Rows from block 4 of a small class-conditioned image diffusion model, named by matrix and row number. Rows with one number belong to one channel. Each number is 200 + 30 x the weight over its row's rms, rounded and kept within 0 to 999. All counts start at 0.
After each channel's rows are labels from the 100 images, of 14848 (inputs lightly noised), where the channel reaches its highest value: "patch colour" is the nearest of a few named colours to the mean colour under the peak. Only what is clearly more common there than usual is listed. The data: renderings of 100 made-up gadgets, each built of a few solids, in any pose.
# convs0: first 3x3 conv (model.mid.0.convs.0.weight, 96x96x3x3, standardized in use, each kernel summed), inputs 0-95
# convs1: second 3x3 conv (model.mid.0.convs.1.weight, 96x96x3x3, standardized in use, transposed, each kernel summed), outputs 0-95

convs0.1,160,194,219,183,155,183,147,181,232,214,210,275,209,258,214,148,200,131,179,204,234,157,192,182,230,212,198,197,238,187,232,247,238,225,203,196,217,204,230,209,165,163,245,239,184,123,199,159,190,177,160,180,207,220,250,223,185,244,217,202,251,220,227,224,142,213,187,192,203,220,162,178,188,253,159,168,222,231,148,203,190,166,200,219,197,188,171,213,218,173,205,200,213,216,207,217
convs1.1,220,248,161,187,198,178,203,238,165,196,172,212,225,200,147,263,195,263,240,161,199,170,215,230,222,214,187,176,170,244,222,226,180,171,207,157,201,197,192,205,244,208,196,179,208,172,214,243,234,183,237,239,176,188,173,254,206,186,243,178,205,201,216,189,221,180,180,270,198,247,180,185,205,210,221,171,237,229,203,186,217,166,185,165,171,181,123,242,185,156,156,198,276,185,204,232
patch colour: white; pink

convs0.0,151,199,232,167,172,203,225,175,164,193,217,232,185,242,236,159,200,200,210,246,196,210,199,139,225,173,185,218,216,169,227,174,199,164,170,163,158,248,264,158,209,131,253,206,203,139,208,202,230,202,160,224,191,229,218,163,187,196,195,221,234,170,148,249,153,190,189,178,236,238,214,159,188,240,202,203,211,188,207,200,209,186,183,248,175,186,266,205,254,173,197,232,217,218,196,195
convs1.0,267,228,181,216,201,165,216,245,182,225,174,203,234,196,203,204,245,234,228,190,163,229,223,192,202,182,201,189,177,262,198,165,214,171,181,191,154,267,193,186,190,178,207,181,208,181,194,242,190,233,187,163,144,177,143,202,218,182,221,153,158,181,227,218,242,199,205,229,197,263,212,252,225,215,212,164,207,209,218,197,172,218,210,244,153,171,193,204,165,266,137,235,170,257,215,199
patch colour: white

convs0.10,193,201,160,176,142,182,195,186,168,214,209,224,196,171,205,202,223,179,159,240,197,233,200,190,192,215,205,218,184,165,125,183,170,124,188,193,246,205,269,237,221,215,243,180,227,177,228,172,186,196,166,194,189,204,184,249,206,217,193,179,195,200,188,220,225,201,245,241,250,195,179,177,231,204,189,215,210,204,169,211,204,158,193,221,208,112,233,209,240,247,195,252,211,245,122,235
convs1.10,213,209,199,187,228,220,214,176,218,219,253,213,142,214,200,149,214,188,181,236,191,201,170,240,153,213,216,276,228,180,225,271,166,188,188,234,177,141,151,157,187,187,205,201,160,191,167,146,213,187,201,209,210,215,212,144,260,212,232,257,227,204,214,184,266,205,218,244,151,206,181,224,195,188,208,199,196,151,194,164,207,215,201,208,246,210,178,196,190,180,237,262,216,189,221,172
patch colour: white

convs0.66,240,187,191,168,242,228,188,174,239,183,219,238,232,233,188,236,148,136,205,186,214,221,149,201,187,190,227,236,240,196,226,232,196,215,239,214,152,244,197,172,179,163,201,208,197,176,185,174,278,232,219,147,238,149,170,193,216,201,236,191,156,153,169,217,176,186,239,216,211,167,209,168,204,148,169,184,189,185,157,237,201,190,263,210,189,216,157,243,197,201,188,222,247,213,220,181
convs1.66,241,201,205,204,199,198,169,180,229,186,208,223,211,214,240,204,175,160,151,189,190,149,201,159,239,239,244,211,215,208,189,225,238,172,167,249,174,211,222,222,183,185,177,216,222,204,218,213,226,180,167,174,205,199,230,236,138,203,205,183,204,222,240,189,228,231,245,198,220,153,200,230,209,144,177,240,182,254,245,122,139,157,208,226,221,211,185,151,131,229,178,207,193,254,219,212
patch colour: white

convs0.26,163,194,180,223,163,211,201,222,208,234,171,211,220,185,202,172,185,163,181,207,243,276,186,225,237,187,250,201,197,255,153,179,228,225,229,214,169,226,177,225,199,223,177,189,155,259,181,209,179,171,291,177,179,218,207,242,172,223,182,217,241,146,230,178,214,144,137,211,180,178,199,192,228,236,184,189,183,227,221,212,214,225,186,177,138,214,182,202,140,231,172,201,192,219,182,166
convs1.26,192,201,192,233,175,247,229,130,190,198,205,208,187,191,240,188,195,219,231,139,197,259,191,212,176,203,198,230,256,200,196,182,209,224,197,183,158,159,213,212,187,203,211,153,238,220,170,245,183,186,207,163,137,174,223,269,251,206,248,165,183,196,171,203,173,165,144,228,181,231,251,148,178,161,194,204,225,202,192,200,175,189,177,212,180,266,190,195,211,236,201,220,143,234,156,190
patch colour: black

convs0.95,220,169,203,198,187,204,211,203,208,142,172,169,203,170,220,204,233,158,180,156,209,176,202,159,234,233,157,194,237,177,275,212,172,217,171,219,178,147,189,229,251,212,220,202,217,181,200,236,266,228,213,182,247,183,174,181,203,240,219,249,198,203,217,224,217,153,188,257,242,207,203,256,163,216,214,177,221,173,221,129,156,175,162,244,230,230,158,164,188,201,193,198,208,162,188,184
convs1.95,168,237,194,267,236,209,197,226,185,190,206,237,197,209,176,232,160,187,200,154,170,195,197,210,225,259,165,191,209,211,214,245,157,168,228,209,199,179,156,214,224,179,185,181,171,246,204,219,219,202,239,202,182,235,160,215,151,216,210,182,199,216,211,232,275,168,255,163,216,155,168,196,202,231,228,161,205,169,193,190,261,199,218,221,196,186,110,216,224,194,186,196,282,187,170,190
patch colour: white

convs0.36,139,220,134,167,187,198,245,240,250,227,196,209,151,201,180,202,154,224,224,201,218,226,227,229,202,199,216,160,188,210,267,227,210,182,174,195,201,195,189,238,187,233,157,133,220,196,256,231,236,181,214,187,217,217,203,213,213,259,250,224,149,193,142,225,219,190,208,142,163,185,182,208,174,209,175,206,251,135,222,199,242,191,211,208,181,164,194,203,157,198,224,215,206,204,196,157
convs1.36,191,251,242,205,188,232,225,182,173,141,187,253,197,197,174,251,175,133,157,191,173,158,189,210,187,187,203,157,213,179,184,217,203,184,197,158,222,173,203,237,172,254,148,207,206,171,200,242,181,161,210,220,163,230,219,216,157,188,179,153,208,220,224,197,172,196,184,172,253,148,195,227,170,189,225,208,269,168,201,196,207,224,193,161,225,254,187,245,176,197,193,119,221,202,184,192
patch colour: white